{
  "targets": ["outline"],
  "qk_norm": false,
  "layer_scale_init": 0.1,
  "experts_per_token": 2,
  "layers": 6,
  "momentum": 0.9,
  "orthogonalizer": "polar_express",
  "batch_size": 256
}
Rows from block 3 of a small image classifier, named by matrix and row number. Rows with one number within an expert belong to one neuron, the router's apart. Each number is 200 + 20 x the weight over its row's rms, rounded and kept within 0 to 999. All counts start at 0.
Before each expert's rows are labels from the 100 images, of 14848, where the router gives the expert most weight on average: "lies over" is the class under the peak. Only what is clearly more common there than usual is listed. The data: made-up road signs on poles. In brackets: how many of the 100.
# router: router (model.blocks.3.mlp.router.weight, 16x192, trained with AdamW), inputs 39-77
# up: expert up (model.blocks.3.mlp.up, 16x96x192), inputs 39-77
# down: expert down (model.blocks.3.mlp.down, 16x192x96, transposed), outputs 39-77

# expert 14
lies over: symbol (30)
router.14,204,175,196,215,218,194,218,174,181,178,166,174,176,229,228,209,190,211,231,123,184,215,163,190,202,263,237,168,207,221,194,213,167,195,154,219,182,218,186
up.0,199,194,209,221,180,196,212,226,196,187,218,188,199,189,158,214,200,203,229,214,155,199,202,169,191,170,201,188,228,215,200,176,205,173,201,194,217,183,211
down.0,214,127,215,198,209,200,200,216,206,215,199,152,167,227,189,203,199,196,198,174,197,200,201,219,193,204,210,145,173,200,208,187,200,208,200,177,219,229,189
up.1,179,213,175,209,207,212,221,201,201,175,213,238,205,233,191,206,205,206,216,208,188,184,214,208,205,157,206,203,210,211,213,214,219,168,217,233,192,184,173
down.1,198,232,212,200,240,200,200,184,191,202,199,240,207,169,210,203,207,199,201,159,182,200,195,209,248,186,207,188,206,198,202,178,209,224,182,224,201,201,194
up.2,210,183,204,200,191,205,177,193,213,223,178,191,182,194,207,211,201,211,196,196,199,194,188,190,219,231,218,202,181,199,178,204,227,217,199,265,191,189,204
down.2,195,205,195,202,240,200,199,221,191,207,200,248,202,161,204,199,174,200,199,259,222,199,195,173,227,189,192,179,247,200,260,208,196,155,154,217,181,162,214
up.3,220,181,212,185,165,215,191,215,205,179,221,210,227,198,152,194,207,207,185,202,202,186,240,179,199,200,236,237,197,205,209,214,158,180,193,226,192,191,217
down.3,188,185,196,199,189,199,200,235,201,195,200,253,207,190,194,199,177,194,195,207,225,200,198,185,209,217,214,228,209,201,200,211,193,164,167,191,210,196,190
up.4,213,201,171,199,190,203,192,198,184,206,211,199,150,226,201,208,185,220,195,216,210,201,181,208,179,175,204,205,169,181,223,192,175,245,214,201,207,221,204
down.4,203,179,229,201,172,200,200,210,200,212,200,177,187,222,198,201,204,202,207,207,198,200,205,196,269,162,175,180,221,200,146,204,192,183,152,239,206,138,212
up.5,202,190,207,201,214,196,208,186,204,185,216,210,192,204,160,202,198,183,181,217,208,203,223,206,231,190,177,196,210,199,198,215,226,136,186,239,187,196,181
down.5,188,172,211,197,214,200,201,202,188,193,201,208,206,174,204,200,197,206,197,191,194,201,199,199,204,220,197,181,196,198,158,192,199,233,226,207,206,168,218
up.6,194,205,204,219,218,199,208,214,193,208,227,170,200,184,150,198,208,199,203,184,211,210,293,195,190,233,202,193,214,197,194,195,112,181,218,162,206,197,197
down.6,190,207,197,200,226,200,201,187,193,214,201,242,174,190,205,200,194,199,197,267,199,200,199,205,143,136,203,158,228,200,205,237,199,183,228,206,178,177,197
up.7,218,227,184,226,198,209,192,226,199,214,206,236,222,203,210,191,219,205,192,211,216,205,196,197,223,204,193,188,187,206,192,216,170,222,212,209,200,179,199
down.7,181,194,187,200,234,200,197,200,207,192,200,218,201,189,198,204,198,199,200,217,195,198,198,209,226,189,163,250,180,200,214,134,201,179,245,188,214,206,209
up.8,202,202,177,205,203,202,184,214,206,195,210,142,181,168,235,195,192,196,214,174,215,203,214,183,175,213,198,206,188,200,202,195,206,279,206,169,209,191,196
down.8,191,242,204,201,174,200,202,175,198,214,199,253,182,220,214,196,190,195,210,252,199,199,196,223,184,186,217,195,187,199,162,199,195,178,203,198,220,176,202
up.9,221,227,211,214,207,200,173,197,223,244,183,147,207,223,232,190,208,200,202,185,176,206,181,174,189,166,179,232,195,201,223,207,206,217,202,161,190,224,211
down.9,175,195,207,201,195,199,203,212,193,198,199,181,206,218,204,197,199,207,200,214,197,202,204,211,173,193,185,122,200,200,208,221,205,211,174,209,191,219,186
up.10,201,182,175,175,204,202,200,250,201,187,188,253,198,223,178,208,227,210,180,210,215,202,213,209,213,194,221,211,211,199,211,201,172,201,215,203,200,206,200
down.10,209,165,232,201,145,200,199,174,203,200,201,186,210,206,200,200,216,198,192,173,210,200,200,205,239,255,201,265,203,200,157,193,193,217,159,218,215,165,200
up.11,198,183,190,206,193,172,201,224,188,183,213,148,190,189,186,201,201,210,222,237,186,196,196,183,183,214,180,196,220,194,205,188,219,156,178,175,190,196,199
down.11,199,261,213,199,165,201,201,189,209,206,199,241,221,209,205,200,200,197,186,185,202,201,198,196,197,221,202,206,200,202,183,195,197,232,243,175,202,222,202

# expert 0
lies over: face (77)
router.0,227,199,183,233,229,185,211,190,210,255,199,185,215,235,216,195,233,174,209,197,216,199,211,219,187,218,192,169,208,204,217,214,228,218,186,206,204,206,208
up.0,179,252,204,199,206,193,218,232,198,183,216,204,208,210,183,234,207,216,212,175,210,195,225,208,200,182,167,193,194,190,196,177,203,265,220,278,216,202,187
down.0,187,159,203,199,201,200,198,214,193,184,201,227,186,202,200,199,195,210,200,190,204,201,199,143,163,205,198,213,199,201,205,216,208,190,241,231,208,221,201
up.1,188,181,182,194,192,185,203,252,212,182,224,253,181,221,186,222,220,210,191,225,165,178,165,185,225,188,178,209,213,199,220,209,237,180,191,207,206,216,192
down.1,181,247,208,200,206,200,197,184,201,195,202,220,222,187,214,204,196,202,201,176,205,201,200,204,211,220,203,175,186,201,154,177,183,160,166,199,199,197,215
up.2,209,204,195,209,210,202,200,246,198,232,217,187,192,206,192,182,195,202,204,248,214,210,278,204,181,188,212,192,181,199,199,199,167,229,197,238,208,198,221
down.2,216,251,190,198,196,200,199,168,211,201,200,283,183,213,207,199,214,202,196,196,201,200,202,218,249,196,195,262,206,200,161,230,199,198,270,213,196,180,216
up.3,211,190,189,178,217,206,189,191,206,208,175,208,173,255,192,213,189,207,182,183,196,219,243,202,237,183,179,204,196,212,179,187,189,239,181,185,212,203,195
down.3,214,267,197,201,172,199,201,198,203,210,200,183,203,175,217,201,196,201,209,162,203,199,199,176,221,251,205,225,197,199,199,186,198,183,207,222,202,205,207
up.4,200,205,208,189,191,197,183,264,230,198,203,153,173,246,143,207,207,214,233,225,201,199,186,164,211,180,245,201,205,174,207,177,203,155,183,211,210,205,194
down.4,211,183,206,201,156,200,204,174,206,181,200,179,251,233,200,200,205,211,206,198,201,200,198,177,200,217,218,257,180,200,160,186,204,187,269,239,184,205,187
up.5,197,198,172,215,214,192,215,215,214,194,193,200,190,229,222,198,186,197,204,198,201,193,196,202,180,184,173,181,236,210,201,191,253,222,229,178,189,202,206
down.5,223,227,208,199,219,200,201,176,201,205,200,206,200,192,202,198,217,194,196,199,202,201,198,219,133,213,223,178,209,199,171,235,215,184,142,206,193,282,204
up.6,203,195,232,159,180,193,212,243,180,217,172,235,188,192,224,204,184,198,258,193,205,200,211,204,220,132,223,227,208,217,215,199,206,181,190,193,200,219,219
down.6,195,308,212,201,230,200,202,183,200,204,199,223,158,210,199,199,207,203,199,172,205,201,207,214,175,236,211,207,208,202,175,226,196,202,206,190,216,176,201
up.7,214,195,198,192,194,185,191,202,208,218,193,186,206,208,228,215,198,195,185,174,187,187,185,202,202,164,184,208,187,187,181,201,231,195,193,169,200,204,203
down.7,210,229,184,200,236,200,199,208,205,202,200,217,180,172,196,198,206,195,193,204,223,200,191,203,153,246,212,162,215,200,240,204,197,192,276,236,198,218,207
up.8,204,210,208,227,187,218,208,194,201,194,200,194,206,196,198,209,209,173,176,244,215,206,230,189,194,237,235,215,210,198,188,196,186,228,181,218,211,174,181
down.8,215,166,201,201,170,200,201,203,195,208,198,98,210,173,210,199,175,200,208,205,204,200,202,190,204,180,196,195,196,200,231,184,197,201,169,195,198,188,189
up.9,216,189,211,220,208,207,186,134,206,192,157,200,203,205,184,196,178,204,199,207,229,189,182,198,185,212,219,208,213,208,205,194,190,189,181,180,180,209,187
down.9,198,170,192,201,165,200,200,177,185,206,202,137,186,194,215,199,171,198,211,263,219,199,200,222,153,215,220,213,224,199,189,238,200,201,231,167,220,199,197
up.10,198,204,173,195,198,192,193,197,206,202,200,164,169,221,205,188,188,186,194,168,233,213,243,207,224,173,230,205,207,194,189,196,162,137,156,169,192,211,194
down.10,203,230,207,198,207,200,200,200,186,210,200,200,162,252,201,198,201,202,203,237,206,200,199,197,136,180,231,217,194,201,235,203,197,171,197,218,226,234,202
up.11,193,188,216,185,159,198,195,157,181,171,166,230,209,213,186,223,208,220,180,231,184,220,187,185,204,173,196,201,212,192,211,197,238,236,178,226,198,180,202
down.11,199,228,218,202,192,200,202,193,204,198,201,242,217,214,206,198,195,202,201,216,184,200,200,201,184,206,212,197,196,199,215,193,204,185,173,212,173,139,189

# expert 1
lies over: rim (25)
router.1,205,202,193,210,179,213,201,202,185,181,180,227,182,193,174,203,213,200,213,200,204,220,240,217,182,220,171,187,183,228,220,223,175,198,207,160,200,197,204
up.0,197,218,201,198,201,197,213,196,202,197,201,271,193,212,198,204,203,179,218,212,191,211,180,193,212,228,255,186,208,199,229,192,185,174,245,240,198,200,191
down.0,216,177,214,200,160,200,199,185,195,192,199,229,170,194,197,203,214,202,193,221,192,201,202,205,198,203,188,222,194,199,188,181,193,213,223,223,201,235,172
up.1,199,197,209,185,222,198,193,194,186,204,192,242,226,182,190,193,204,228,212,212,214,203,198,179,213,205,190,176,227,203,225,213,179,187,164,184,204,197,218
down.1,220,225,191,201,221,200,199,193,196,211,201,157,196,194,195,200,198,201,204,208,200,200,211,228,165,223,203,220,191,197,228,185,190,170,213,236,213,265,189
up.2,213,234,181,184,176,205,193,179,215,207,251,216,206,197,211,212,218,203,213,195,189,197,186,218,242,197,223,198,204,188,166,209,222,197,216,242,220,199,201
down.2,203,213,215,199,159,199,200,254,199,198,201,219,239,231,193,199,166,196,204,194,195,200,201,192,207,231,167,258,196,200,218,179,203,229,176,218,218,220,210
up.3,187,199,212,208,221,202,211,202,204,195,168,153,203,186,213,219,206,206,206,225,189,185,210,208,163,174,205,188,181,193,188,215,209,205,171,201,180,194,206
down.3,211,173,182,198,231,200,202,231,214,211,201,134,181,210,203,201,192,200,205,150,199,201,209,213,220,211,203,214,199,198,222,159,198,213,238,184,194,204,184
up.4,203,222,211,173,199,208,203,221,205,204,169,185,207,190,204,190,192,185,211,247,180,198,160,197,192,236,193,197,134,228,198,194,196,233,183,211,207,216,195
down.4,200,190,177,201,228,200,205,193,204,200,199,164,215,186,186,200,197,195,199,194,189,201,194,181,178,206,206,203,199,199,204,202,214,176,259,229,214,248,213
up.5,207,198,190,201,189,195,193,179,189,208,185,179,179,218,245,191,204,190,205,206,198,197,176,218,265,253,217,185,215,208,184,210,231,231,193,220,198,201,212
down.5,213,178,194,199,204,199,193,179,192,198,200,194,218,203,207,203,184,197,212,223,221,200,194,189,203,211,242,214,224,198,200,163,201,158,218,218,185,209,170
up.6,194,207,195,206,198,212,191,214,218,200,193,215,204,213,209,181,201,204,176,260,222,219,265,189,176,207,194,206,211,222,203,209,159,222,214,180,194,197,207
down.6,236,213,235,200,142,200,202,176,196,201,199,141,204,153,199,199,190,198,204,221,203,200,204,202,170,210,216,158,174,199,192,194,206,218,202,171,221,262,190
up.7,192,213,201,212,221,210,205,211,188,185,213,199,193,199,194,194,217,215,192,239,206,207,190,186,125,179,219,218,215,209,199,198,152,181,170,222,205,184,191
down.7,170,198,209,200,206,200,201,189,200,195,201,241,236,205,208,200,220,200,202,183,187,200,203,215,218,206,208,230,217,200,210,217,203,213,195,194,199,207,215
up.8,202,208,186,210,201,191,210,187,207,198,242,194,188,202,187,220,191,207,193,227,212,189,216,215,207,174,256,160,216,180,196,203,210,198,213,187,206,202,200
down.8,214,177,201,199,200,200,198,181,206,197,201,201,238,162,202,198,211,197,196,204,207,200,200,187,178,221,202,247,196,201,256,195,204,138,206,198,197,201,174
up.9,216,185,163,204,213,182,182,228,202,214,174,166,183,205,200,183,214,218,214,180,210,208,208,183,258,171,216,176,183,201,173,200,235,226,154,172,205,204,205
down.9,206,200,209,201,204,201,203,173,196,199,202,148,222,178,208,204,214,202,194,246,212,198,196,207,179,202,185,227,187,201,158,190,197,243,214,211,209,216,210
up.10,214,188,189,222,175,210,192,184,215,242,155,203,190,197,205,201,216,195,209,210,220,196,231,179,167,234,204,263,195,212,234,179,212,233,234,206,208,200,211
down.10,197,235,162,201,226,200,201,186,195,214,198,193,160,182,198,201,217,197,200,199,218,199,206,209,233,180,181,215,193,198,154,204,196,185,213,213,202,167,182
up.11,211,202,203,212,181,202,207,177,195,204,182,203,227,206,277,201,226,209,195,259,186,212,189,196,150,193,191,175,206,186,208,202,215,197,225,190,201,211,201
down.11,210,242,184,199,162,200,199,200,200,197,199,272,205,217,206,201,198,197,201,172,183,199,204,202,189,229,197,177,193,201,264,175,196,188,183,197,189,214,187